config.toml
hop_length = 160
beta1 = 0.9
warmup_steps = 400
Rows from block 7 of a small CTC audio transcriber, named by matrix and row number. Rows with one number belong to one neuron. Each number is 128 + 24 x the weight over its row's rms, rounded and kept within 0 to 255. All counts start at 0. Numbers have three digits each.
Before each neuron's rows are labels from the 100 clips, of 14976, where the neuron reaches its highest value: "lies over" is the class under the peak. Only what is clearly more common there than usual is listed. The data: single English nouns, adjectives and verbs, spoken by a formant synthesiser in many voices.
# fc1: MLP up (model.blocks.7.mlp.fc1.weight, 768x256), inputs 0-85
# fc2: MLP down (model.blocks.7.mlp.fc2.weight, 256x768, transposed), outputs 0-85

lies over: /t/
fc1.214:101104126150150170129139136055158071138117099128114114140129147118124101166120097170139129126120140155132095172111151125146185105083173076117113119113159142179190139138181112110102134143133132124099097120128090129124114142145136130138158098134084119116113132
fc2.214:084177142139136104116115106124146126168148122094152108122148142153120173127135160110147140153131098116180139110137137127069134148118091172102103151081118160083122127140155167136134124141154102100173103121109131124120123159115095113103113151121122067144115141

lies over: /ɝ/
fc1.319:163149110115157095084121188112129088129163151139207190140117122103147100126084118119120147101169119146138101125137123113162092131125102122088132127134148093155148138145137125168174160086112140124126156129148140175111115122144097107162097101127152109144103135
fc2.319:140134153118127088116097136102106126166165161128161151124162139132111092159112125140159100124113111114124145100099135164124153131130146114107118122117139141136143155179085099085149145145171104088176157144142095140116125124101099116128118135125136110117118132

lies over: /i/; /n/
fc1.148:099108143138130112105111084129109099124123158119117105094107106102124123131112114123131114136128130127111122127134116136144161145103113164133123099133189144129145112169132138142126153096093099145139176140194111098119100148130152116157142136127120146155157175
fc2.148:073128169094097155162162127117170163118131064132129135109145125142130146151091126116123194129137077135143151119131115192157116129116116098121127157110118145129170152103146149097117127150137109154087065142099116126146151083097140131139115138127117160062130128

lies over: /ɪ/
fc1.377:098144138114101123115077161144136134098136122160138137133115098101133166146147096119163130110145123071097183137114138168119124156114131084159154092094140090143107153148104085091166140138173099134164145139134074127121088144130119085107156101147127125131147165
fc2.377:127124187144138141164153169137127122096094131106098127115120134095120122077164135138088081122107120176077155164139139154109136142146055078162124124143163117149122119145137101112102144145134139129101111089123154147122133089178138143147143123152118106111113143

lies over: /t/
fc1.563:113107128076069099114124112082111128158092153150130115128109118100115135142106117100153106099123162139124166109117101090141114148101128141137126139143099093164142161097127141131150163098099154131141155127105098149117155073138169142136133159132143166116166132
fc2.563:164132108123136109123114147159144129136094147152153130118100096101129135113131132170115126157153160196146128138119152087144127098104131127107145111133143100169144115131150102134132153078091185134092142104148134158178153150109158126126118118154085128155092122

lies over: /m/
fc1.133:150097121108105124115173152106164115154159113159130169127100136119159116156146157163153094113127123107151143139076094111099124106112104079127141084138115124155136133122109100112165144131141120151109119090119121074104127113119122068121139129102141107091150144
fc2.133:134133121123141109117103129164127186142095110111089106086127112159110132135147160108153113137139093135126123164162133149133122096125112114128126151083106157116119172158127151076121142143152139127170115152091158085132119163142114137158155145124111141146099099

lies over: /t/; /p/
fc1.184:128148154066113120111120149121121128149138156125116118142099164068139119133121093088087135164114185122116142126155119097110128147164119150146115158143146148149113126107149121138144148118109121107098149126137170145087137105131149125091114147076130133101129127
fc2.184:132132116130146159162146084123175114144130142084139115103113148121157129137105161135162155115160143147141139098076086138161131096085125089103151110171126106117152109083140141129131142134114136086123142101112091162152135128079135123129122157120130160108100132

lies over: /g/
fc1.234:109106172109114133134141147053146141154125149115115106125138120118101138163144111135128162132104118103108159086129135120119162139104120147179119098113131079158117154137173132118157142139148118143149112130154123145126134104118118144113125138145137145129145109
fc2.234:157132120145194138105122128136138129121104122101197130151170167146150149116171115113149124088125112091174150134127157100121164076168096168123177092111152112133101140137131107140118142095154083109159148134139105128116091095143143131149106131121139079142089097

lies over: /f/
fc1.224:144117131153143120119091134126128162071104167109101118145100155151139139165142099100113158120146132145138123132132151123084156133113107177133142111102122143091120150129159099110155138145119119089113169158132156100122144167129123100139185123111128105090117150
fc2.224:127115123129126134101103143116138123142136121125143120102138110118134114137071091109097131149137118110137129132135124173056125139127097141138109152096116171082129167120157142125080154173109127107124110115101147149125140116143142101118101101130122108133101077

lies over: /u/; /i/
fc1.611:143110121151152172120127129116115116127149125090118131156094174146142144147107136130133105135137132075161162096106168134069150105100144134106114108092153130168089154122105124168196126132131113091165104121115134102136130136108185124094111153131145084115088190
fc2.611:135155163110140130114120117139115124165120126137136108079130089097123147138148118141135112173122126166085125135138128146125107137139086102131123108138118150157147137139106137091160142132136102156143128129140133087079166139127087116121121110128115126125114087

lies over: silence
fc1.658:110123152074071103107120137081146129145114140152144164149106159130165123139141144160150128099108132122111125161123093066095154118115101169103159127148137128129096110144135105146153124128123144158153082105132181111127151123137112086149193110134145138143134113
fc2.658:110087142116116149183120142147101157122116103166080127101114155125119116117161117152070125127103106136092123112117133164178142146135122107173117144096098170159184130142114111101106153172158155140115109156118130106136132135080088134121140113114085161096109135

lies over: /k/
fc1.86:094108118116095125104096086121116114152163198141155115155114123126136085126127106132154137079165121135139120133110103120162098156121105103125143096133144118152106131136110086152145137146094113085161138147121128134132137099091131108110109135140167193105130180
fc2.86:142137109124122132089095099166137133145117104142129162185117125112165104108129123096118131133149149156138118152127124136175144170140111160137092171145097110147123141073170105102138145137125089142148072144103130082110081089138126084084108133153105120090144136

lies over: /s/; /eɪ/
fc1.225:111120144119097134118149112101105106096178154072166160148128138134163145130096133082118160121115115105151143098117095126138097152185175116125140149099128115142052115135114123143135157139158122137122147117120110138108111113142109147088118152126149140128131175
fc2.225:135150155150131128127128154155151117080150102165130146126158131131150132140134137135077136134117139146106164127141101130117135109120159117171112133140105140100131098177115108179099115125159144126081113169118139143160123172147124133112126089113101122172136099

lies over: /v/; /t/
fc1.753:080149142102133138116145091104149129143127170147098079132101134122105123142108132154168149104183165159102126122116127114148141122137205112110104125140151081120154150100135130095120138120103130092146126113115098145061157124111148136151162127097131147133172163
fc2.753:175108127137128156128152188140167129139106102184137097147098095093105150074136141155118139127151123183162143140150112104147147133117127105159110133128135091144146126097138135160114141140115162152119139104144115129146131122123175159123105148158115113121137140

lies over: /i/
fc1.729:156158126166141131120124113185091128121137154139121128159111102108148146150055102126130141135133139134144178130132150169125107154146125097150094143102146132113089159109123096152118128139127110160126132157118131161100093158084158148107114153127091108136164128
fc2.729:123117127143121163180144102108127167128132126149134117111176158161099113115161139185126117079075092131102131103141147148167148121119127146141124115113104157165137122143102114102125075158135130132143123131120071101109154154093087118136130107087093155128129115

lies over: /i/
fc1.38:127165119138128087111108141167070152104132129144110114131108116153143177100148127127157093099132150097105139113122169169126080110112124108148101083068158132143139148164126100127146154088161106101135133115107161128114103177147147132143134119157131117151147164
fc2.38:081129162167093147162152132085124131152118111134089125126139145164128131142131089169127117137081087134105151106144096138113098119101095096156122122140074156139125118117130119135125093151116117136149096158097095170112166137131096099116142094134109165098148120

lies over: /ɪ/
fc1.441:121111170087104154119147133131145135132148092139131149150087171137158098123122156127129166117116100134138110169087148163148133093124107109082140138096149132122149142132176148136085161158136086112083119104090115116138117109132132107127189120083150126069117149
fc2.441:100116116094104144104124086121137108112116136100136123169087132094110125154090136155119153131171162130111084115104157138139121155094106121107140127114148153112157105124150147136091162098130146121133095095133159176154132136137189137125115151119147131169123151

lies over: /ɪ/
fc1.756:155089124128129151130114082113134127132104096118095158144119146141141124157120113124139144134120153092160130156119157147122140104081118101106148160077167114114149176122171171137120132161116064123102140124118150096142124124105126108081144096118159124093146184
fc2.756:110097113068107157126146092134111157122135112138112146153118126113135108134098118174127102127160094136124115119108184176069089152119129106146129110073147170124198099116175132151092160147144102131109140123111123121116114149128120101106145142146144115160102153

lies over: /u/
fc1.406:076133137152150100111148101091134103143112128111133159159090141103159067134100142141168125082186154113168122141082144084147149109150139125092119066133178108154067121113161103091156150131114129093122146100093112126169128112144145108135134098107116150121108134
fc2.406:164120091145169132098128121120139098115128116110146149160148133154156110115093151103161084088148129096184138098111111091122122148148177158135121132152112124112109109105130143185164171138108143157158152073099123143121111114113141132124155163119141107162108141

lies over: /v/
fc1.482:091114140055162137118130081134128131172161103119110144136093155135152141189085136103156134127121131102108135107094155158134153129182131111140127142112125121138150133108147159101136139102132082180129137126123144121097097125142111112137158092147125124158126155
fc2.482:116181120109186152072107104186174134171129125147175130146141115097139143118153139130140153142149143144157163129125150109125157103136149141106126137142115133088146126116144103121115131123149132184148100166171124168127128120107144122112098131139102101152151090

lies over: /f/
fc1.526:137110131116086113125081133133165127111116191111137157136144154144121145171105092124186146154122111137157149107098156127113101139155161123139134139115106134138115119126130115130164115123118139141131157145140139167127149170103138158102139147126148121105083153
fc2.526:083142136161166150146112110176121130066126079110128141123157142158137137121133102115122137136119124099102104134153139133104113089135099139113122134144132154101103131122111149149107134133136119151130104122114141103125122162185098110123111081127106146137147118

lies over: /u/
fc1.679:107126119098141129107105171148084119147144135130123127171091153088158140146155111132141114123183123101154113088107149112093091070166139113120104095112181139165140154099094140106178139155143093094138149107123138143122119125166103109094117101110149133135129114
fc2.679:115089123159137153159123146080148125117157088136123116117151090155117133140150103154139146143084121164155148154127108157132120133099142134166108117103117141114156131131120140095091126127096118131107136152116099157156136153159136111139152085089163130168074157

lies over: /ɝ/; /ɛ/
fc1.99:085104159133147169138145131144147116167138112170119167145150133097135113176126168160164161092142126090103135156082153113151179106112173087112129092128157141126131149098172127102113144139128112159120113135172126162136123100103142130148135119142108155153121134
fc2.99:130144148114155144103137129140136116141151142094158107155092130111170153094121135133185172138171139143170144144126125122130174094127141098070125123131155104118150140115127154130134151081093078127162123154123112147082115104102143092130069159149134118122136150

lies over: /u/; /k/
fc1.562:126129126096116121097152153086129128093130127113165155123136114118130158089118163159120141138147158131107092119109099137127101145117109098125103166124132116172122112170095166120098152071163132159099082100116151122161143147134153131114059167152147126092150134
fc2.562:129148155115110137137142108073108138132113165130125106135116150143082125155159125141145171107101116131154142117175150119120189152112095165093132101136120116140144113137137106098159153146159118138123152164161108122097163113131130099115135087108151116142142124

lies over: /ɹ/
fc1.610:113111162085080080132107187162130132114146154154120149164109133135142157121138088103123136139137119131136146092133127126082100115152081128113116102133116173141184168073152119121200136126135101146113135108120132153108156163120137121099169120102120068119109104
fc2.610:120164112134155108104099150162112152119119138129148127146146118126148149105133141095139130148132145161128142112142151114123134123136110152132099116117126141102088101084094131125099124124159111121114118148113110125155116163144170119122127120110107109178136114

lies over: /i/
fc1.354:135111113139115100117075138148089124097154186083086093154081114136129131135145110146124105120145139141113130136093171100120137103102154141090101116114152111157176158145144147132160131093107074091133170142117140147116100159131132109124157134136120070122123162
fc2.354:090091154151100135153133115126149169124152101163101139123144167172149100132086106134128156100121094096146131146133100138107086114149112146142146133111107164087111138092113129129119090142131120149151111138111147150117158140135118115100156084124128176103151131

lies over: /u/
fc1.424:153117112122152114107119109087131147116128124084118106143050104103125105114163165169166100122145182108136155132093159107092124147128149180109083144104183081153140159126135151131153134066130105103136120128084138130111098127110165118131140155153121118127142144
fc2.424:103131131173144131183137118128139116133148132131095127135130116171129115139120132132155109102120105121154120135133119102129113084142150125142115110144087140126115130101084147138175088148085141139169141144117131114142162141103118129150148077079119178124137105

lies over: /ɹ/
fc1.431:111114129116125126125160146102175106144156128139169179164106128126119088180085141142130170093159140138139085121127126108137124174154135132091126164140115122124116094066149149131152130127110148165093126124142137127154125105121136128110139119131143161107146111
fc2.431:155106185123146132154120096155135141103139145127114091111141101106144153154142096114123118164109140139099152142135106179071158169140087120170129128109125159146130141133125073130101092140122126074162121130108123124086165154124116132106155096158107110135107139

lies over: /v/
fc1.287:118101087063125150117111111145119102079181125110129105130094133121139163161115143117142147141124141069097122115123162132112120140134143100143126164129172164114139164135133099139128148120120095145086115152121181108101117124160134122102136116115130111125134150
fc2.287:109152075092082139088098095130097112110153148133119133133103121126154133154098133133118107127142119104110102142166117167137084164126146162154097142120133125095109141070142138189056150154109120099096128115113155098117133109167132122104136129136160129159134158

lies over: /ɝ/
fc1.651:087104149119162144117137143140136103145183124143121126119107075090107142145096129110149167101159142126091110109130131152152165146147096081128153109139134102159129113113134152063145156140103086153157142103166152081122112100110169104107134146112127116148152140
fc2.651:121159174096146118075156154150177109141153125115158137182111152107153129141109158173152125135131133151152142158108145087122124104170163133112183110154124086086117111110164167114126162121123117121102103091141113160099138142112174115103124095103133109120104087

lies over: /t/
fc1.648:106141128125138136145136070122150159122112128120128104116095097090104168110131121111134131147174190142105130156135136125100173152120125159110085127109149097166136152138143111118127133094116125098117130125096124091075118136113108124163153124120106166147141181
fc2.648:121095134155151183172160134114130155086136110141081109126103068151152150097095130158120147133140111171132171155131115117136094105113132067188114114129106131172161138118134159134133124128085095144119148115117108127135171127128186140170116130109108125091111106

lies over: /ɹ/
fc1.250:143127164131124097102144189152150136124146086160130150134107104129116109117099111155139113103114120141128172076122146135108146178138125136123129132085157121126133156104129118098135144124125057157150148146155109123097124133149132103102131096098122091157126155
fc2.250:141144089168141105077100137139143131111143096121150130145128109150153101151119130093101126124132134114134137171122116117133156125136162189132098173101122151071093174110155152115104156120149102137131143128160152108156090136150144143097147135069160083125151127

lies over: /s/
fc1.712:107175112108148128122144099141148152120166123138126106138124103164170135130122131106100149109139196118133160123144119117110148159107098152132094103134134079134127130144158142126151175117075110109148081106105149105053120112089121112104168104070125179156108155
fc2.712:170178117141171125141142143105124104104110119106121125120137111126127159129113145100143159114135143164134120139119105107122103100113144111129118126152151099109104131135104187147145133120108119143112101095150126124142145106153184150170081125139174084128112121

lies over: /i/
fc1.265:136091112102067100104132113142173148131140117181122122122132107104120098118111158164136130095150154141144145126135095111133118162115132153118101109153135128155143132103127147088145147067092088156111115121112137112116127118100158074125122116112117113109143141
fc2.265:119109103147114117151141142109144133126139122105136141141141128148152109129118118125118151149122100139172112163149086119142117108095086127138130114156093165108139121135124162142119115116082137126134110137104104146134184102150138119127105073096124117145100114

lies over: /ɹ/
fc1.16:129138140157163136090087145163086123089178110116078092147111119106127116130098087121108118112137162120145116131126170139145122077160134119145100135104165120137108174092150119108156136142145088131160121108128154139149074164113112123104164115094080096146166142
fc2.16:123181118156125083091112137139117149123133137109145166154156148167137132119109137070148159128079092121124104132138094090130092078131117151091118122173117106107083122120140142118141107099151099169123117107127122135134107121166120114091109140115141101130158134

lies over: /u/
fc1.218:157113130098113132133087076145153129131127117112115108152066105093146083109132163158170081142129148131126143113061168108080097142158127156102073105147186107149132143147132121076161148107114046139132157150130126122109104112151153097105162081119098124108131124
fc2.218:140099127124128147143136154111107088128130098137133122121173110183137121167132127135143150110124081104129122129163117151114114119137141129137142119142071144131111152107083139145203140143103160124166133127101136098120193100127091138160158119122118170121130091

lies over: /k/; /i/
fc1.44:140127118105107111118077103127141152124107120047137138110134120104145121176144133134135146141120152131116151155111158131086146140081119154109107138123142063127126143140140173125105149157135082094115114121099111093122135128120095090116166112134130115134107152
fc2.44:114125106167172130094097159148166117118092119111131122161134111086156151131137130132104123133121160134126087156131149120088073105119133117158114137131140086091099107101118145139125171106146111155106093077094185142179112140143164129103137144145092124161099135

lies over: /ɪ/
fc1.158:126118129099142135111122125135087101137135138178137137137115072099113128109122099075172133129145180151098163130145098107134126146134127129152117149113147110142153172138103148141133142145115108152150193138150100119138146132151164120104139108134156117100146110
fc2.158:161144115135164105119163122127127090122104149089158135113133148128167099126089122165135109108135137134163102134111119119100122141160116104109164155147134085161111146138102118115148130134079147111144141121128132108092124103113101140155125092112177151121110121

lies over: /i/
fc1.445:156150121145171118099099134161077128111123134159133123147130131099166171136131122132132115112160130115116142106072157103097146048111152106110147147096141106118107125124105112127153156121173087104138167139120140143126131167100114151143129167158123113103154177
fc2.445:108114109159085116106150119095137131133102120130155111106136131148131179149133130159133069155139112106129101124122107109114035056127120127123140118084112144130109128164155109159113148142120123143132140121075120141115123179133127091123161128144114146124131105

lies over: /f/
fc1.411:124146114126127117096063104114122175107098156143131122143126148114129143123118110123165121110160153142159166149143130156117147126117135177114089130153169101117105161146132122149177129092122126122128111121137144125110122124157114101128132129134129127134129141
fc2.411:116080166119124131144161140107177115131104063118123168136111136131124093145147137167126129118124115168192172115114151113130120147150136092100167103124133148149181141131131130101158125126126080121146141112156122145145140114165117133121119133122141119093106076

lies over: /ɝ/
fc1.569:154158152135151096078132163086125099134159083127147140108107102102139104118090141119140110097154172140131110124131114113158117165140101082125121125114146131141166153120133105111141177115102110127103173100135095158131090118165154101137153102115174086158129131
fc2.569:155080122149137118101111093107119185136142156143106108135151120128121090142113091129132092130114114081123183097103169121136142128128133162133100162105138135130159156119168102097142184152123107122191152197173140157132150149095136118097118149162113098108132156

lies over: /ɪ/
fc1.7:113116140150128096140140125111103131093146088124096131134124141123163149165134139135120114126127154101128098152101141150085127095098111110122111099070156149104130145095105108139104143155149110097086107138119180136156138149116150100142164079077159155143129134
fc2.7:103120120101107136132153120106118109117129184072145135147148118141133090112120129173160086105127073125118109089115151156125096128128132139105148106149124131122160074120134145124172141125113108135142122122071092164058128104105101091142119123134140166129106123

lies over: /k/
fc1.497:106149163127093107111146129129085152128161164111089088119134119145116126123138140103166205138120120113120136099124111120080146120142140130132117098113117114108100140108126142063113139176150103111138082069117086150139144140103116134094173155132134127129153132
fc2.497:165121112174198142115139140161173112111115096166147142134123123112166111118089116137113110108154162123152126135121125122124118153156147139164138133121172111126106144118105096152137188107108112139111141118144153129110103142137139135144161104129108106160114126

lies over: /f/
fc1.627:168105085140145146119081112129112120106132174113101110131112171134135142164120108121126122142133149137170100093134121135133132126136116145125112121128141117120140149121182109135149146152084139109097106128176191108112127160111104136099125135084121079142108158
fc2.627:112114091174151124113101159093123115104114122084119111180120132128113120124140110147152101116126124124136113095086127117121108113071133150085118134145146107100120113135162130108142199119107119139115129124156140165153107145146133109103115118110117115136137128

lies over: /t/
fc1.401:168144150128109089124103171161118144119147154127149130206074123135165140121125119117185176122155139160125155080132175146135104115162126130119130120090120147146105142100105117144165133158110125126151123126085119168148123119113102152089124156117129160105113115
fc2.401:115111133151128167143119095109115171111134128119143094135162120161142161124130104124103125137114068103117146106167155129110150069100138159142137126108111168156136127163146093148108110144136092139151120165058117157094131140133111116135123112143099144149128124

lies over: /t/
fc1.717:168102158140099148110142167122131145114114097172109147126073091112120091137114108093127175122127154126158152137148176152115131161112097146140096127118147146138140156097148118123141134151129107118087148107121095134130138135120133106152169114119110104109147102
fc2.717:135135126088117127112122129119135142143126154137162123133163109143158138130156153077117134133151119135106134116156123142133191152114095130169113149078110167101148104116139131135073131150144118108106136114131116110094102120152155121108106138112159100171124123

lies over: /ɹ/
fc1.366:116064137091129143123090114124185102102153121145156115136168150137146145150119077093082140142099112100162146106127140083138150119115100165143159167130147132119169090129175172149145137092138099138095106142148139167136126136099121091120112108163137105131125140
fc2.366:140115123181145130112135132092077123113148140164144116110172127156084165082126085112162109134139117100119154115134151103101153094126104151112139120123114159143143136160161129132177148128117128110184196154167067144114147153119129110142116148137106138114140097

lies over: /v/
fc1.494:151116150116135143111117126124110122146162110114148139136119161118146180181108118100129153151153135079168126080130141130091132115145160102135100117064151111138112148114086114153116130132161121099158144144163133124130117150094105138121078127124126130116110155
fc2.494:094174132092123088115128117152138142133123113136154129109119123099127155157156198131095129129132117147131135146129127126131121134169137125111117126162111139098115127125069151126117135100174119165078083143126154109108141087128131108136105108169132133137137113

lies over: /f/; /ɹ/
fc1.531:139105098132160152109097135127154140135111197122124124108147136111112159142121125108146129140112108106175168106123128101130172080143145176123162167108109091114117152101200137136138146136098135112162113144146155157135117119102128131106118176131065094100100155
fc2.531:111113123157098130144111107095130170129113092148125126137142161163135105119154089163140106140142125113155118114119158102111090076088124149106156057124122181146138129138117113115137152129100101141145144123152114101151125147140121124103103100113139119111145130

lies over: /g/
fc1.530:166088167107140137135160137057112139126110137135133126132118112147113118126146128132134123106108127132130145131151092128093159134092126177171125132121162084156123146128171089128142152173147128121141161121153105117097153118138140116080108129162144127118108125
fc2.530:152149154119115108099145143126165115126086103100150149123157157155130123132140161113151138086108094097165135138109129126113157106165104152088117107131140092107105139118119137143133164151171116131125121101124136110112117095140150139135139122096170118097151094

lies over: /ɹ/; /ɛ/
fc1.665:131101161083161143093103155111127121103136131147148112124130114132109145153107119121144144145115134123076114121136102166074149156137113148142140127099161117137102147123110107113119144128133138151129104135171156096149155082133156109126151120163140125141104142
fc2.665:135083111164138117086088092160134140093140073156131130136117096100135123135106131099091083114146145114112106192091159110115122132141122152155114159103162135128102152089139157122106178131142090136143153130129166107150081159178175126108122132128116083158124139

lies over: silence
fc1.479:112079121128085146139129143114168114130106134128129150135122121092142092142094129156093130107160158106117120172087086098153097146122133117116141120179149123128107156123176109159161135125085134134089111081104198125090146096121139135113161115140126142127127142
fc2.479:137139116112123100146132141128101129120155150135112152144175168157119144153140106138124084146114102138134113155141064119115129125100118109157138177106081137119172124164123145125120107118146115161122148150096076128110154136126115090136089097102111153105120124

lies over: /i/; /l/
fc1.248:100150142123100103100143133139102145142106116123125147157097139129141157126132147113122152116128132122108183114086116111132124111113137110117107104129126103118095101125115092126192159128189114089141132127144121145091120138120084148074148164117108088135145144
fc2.248:144159130152125106094121116123104117079117129113120093092110107122137181132103127115141110120168124127118111169145119086086094089142135112104146150120142086131084111145131157168152151148103128088101154106116119093140147166131108123171158072121113172140164099

lies over: /t/
fc1.288:106120142046113152132147098113132132141159149128131135127118140115141124122102125118162161122160179126091097114128141114134112170112120111125070154102128114160159129129134147109119141122099132107122137100091125110080123101130183113119124113101159147110125148
fc2.288:149121139147168147098119109171133123119114148084117086127103087113145164112106138145133153138131149149119138135112100127082118134153130142154132166138145068144108139112151172119138169090105127098098163099115130127126120160129169113130123148131079132139129129

lies over: /k/
fc1.475:115095198133136128125104113132125162087183099058080134119122112115134113124136092099098160171110127097113172121131124149087137144137124157140144161114159143142144139162102140106111146086156045122114149141142103140123118112131100137113131127148115126123165140
fc2.475:151135113149156140173127135136126105127133116142090134148107155114147126113152154177121115122146169149110137138099157115184148151110164100143096136143117121186155128171110108125151128115107148118099143137113113115138122165128115124139151115067089158091112114

lies over: /ɪ/; /k/
fc1.430:099126153138128147116095123154072109083159136117133118119140124113129119141120073098140131141137114087108152159131102142102135196140127100148102105123168112153114153143110078116121155135145087114141157120111102110120096156128126101118156064111109134138165178
fc2.430:130125187111126126173137137163145130098109096126111126072127128103117111108154144113071137155099142124087162149125125188128153170150081118167103133136157149145121126171104110078072114146149141138121101128173155093129128105159159166138124141129107116122113139

lies over: /v/; /n/
fc1.507:118164122099152115108130130148157117111140115145101098128095122132099122160146145139139167144158132138108117103113129142115143126097167078134120093138122096101147148102133137061116136140153127138092112109189097149125136136110144116143134139121130177104184134
fc2.507:150133134116133122109150158105117168106103113192108123150109083122110121102170134137135142108159124172135178126149107152171137136098149079138100130116112116171163141101100089113124196119132138168108118130182123109132116140117137141145126154177113120107181138

lies over: silence
fc1.515:139147106115155115113110107125097129124156105135154135107132098110131095130143133124140155081171168152123130113104160132140089148146122124128067115084161093146147143148087107083174153100168091155117132090121132139111096157155155116175143111111158125149135122
fc2.515:129111093125126140118113085075135130114158142089136129182166151137141086167146091151156108077138120135149106128110154136151148126065172095114100092106096137152171153095137104099143160117103098113156124127133125190137131091100118123123125111125185113145124155

lies over: /v/; /ɝ/
fc1.693:132140188105143083111131113121157120133155130153126125118118127083142149134120129104108118132139130121154153143105123143141130144149107103139113144111147088143130138104154112146132152161124099115154110125125171162114101112126128123092116147135124150115115118
fc2.693:109175120117109099097176118151103140154136115169147153065117145087105132121148147115084114116145131144116167135085155139147152145157104097150089131118140145153174130159124107131089160144174128167100145109168144129088088132121150126094102158152156121131118108

lies over: /s/
fc1.153:161117156115157082109125079117140120133152122094095133144095143100149131188098123137099054125144175109131115092093124153098101148161098125131104110130141134131124124138136131159169158182111121119124118122089145127081117148165159105114125100133135124106136111
fc2.153:110134107110156156137159116115117119112119115151133137101181086124105122096114101135114144077128140157134166077148121173130132125125108060148134107129139085170105128158094147114174185134147164180090153155128124138115144134101102109133108149174115153142148142

lies over: /ɪ/; /aɪ/
fc1.5:126108135113141108117121117127116133094139119147181169151123168141195137133128123136135142156111145086117102140096121140102128106128138122135138144086163124137163136129146143153101159092089080156066159118117133105114108134153121101133127054113150164141110139
fc2.5:131152083133120114087146128123100115151098131130171158145151124147073152130167168107161128104125111149141107135107187089138112096122133113088138108146143124122111090128139155180145098128153166135174128119117131158160090151108145149147114164156147167142103128

lies over: /m/
fc1.205:168114155096099102130157171134136119150102109143110140118130115078091167118127138170143112099122151119107139135100182127118112125163103073134132050100128138135084136111109119151169139149141084125123118127153187124124100153134162125145097114123133126087152122
fc2.205:138124102101108120118097124101125154156118152119126123128176166184149142144157126159123114095108108090145136089103112093143097121114143168107133132151143128128118091171127151100101150189148105070146153107156103115095130128130128107150140122078130122121141097

lies over: /f/; /l/
fc1.440:129162110112138153124129124127096129124139126157111103171109110082150139117118134109162096128105128112128130114130144136111138176135147136133102155139142140117118146131115110088139148133133118122137117154156082096093091145160090098118151085118126115143156105
fc2.440:118154087130100156108135168105133123100156124146135149155129140152156113132127109165104146098131100147155121149153124123167135093057104116102152150137100108121145137135151125129168164103127121170074150113135091149132172117165104105148098091098161171129136136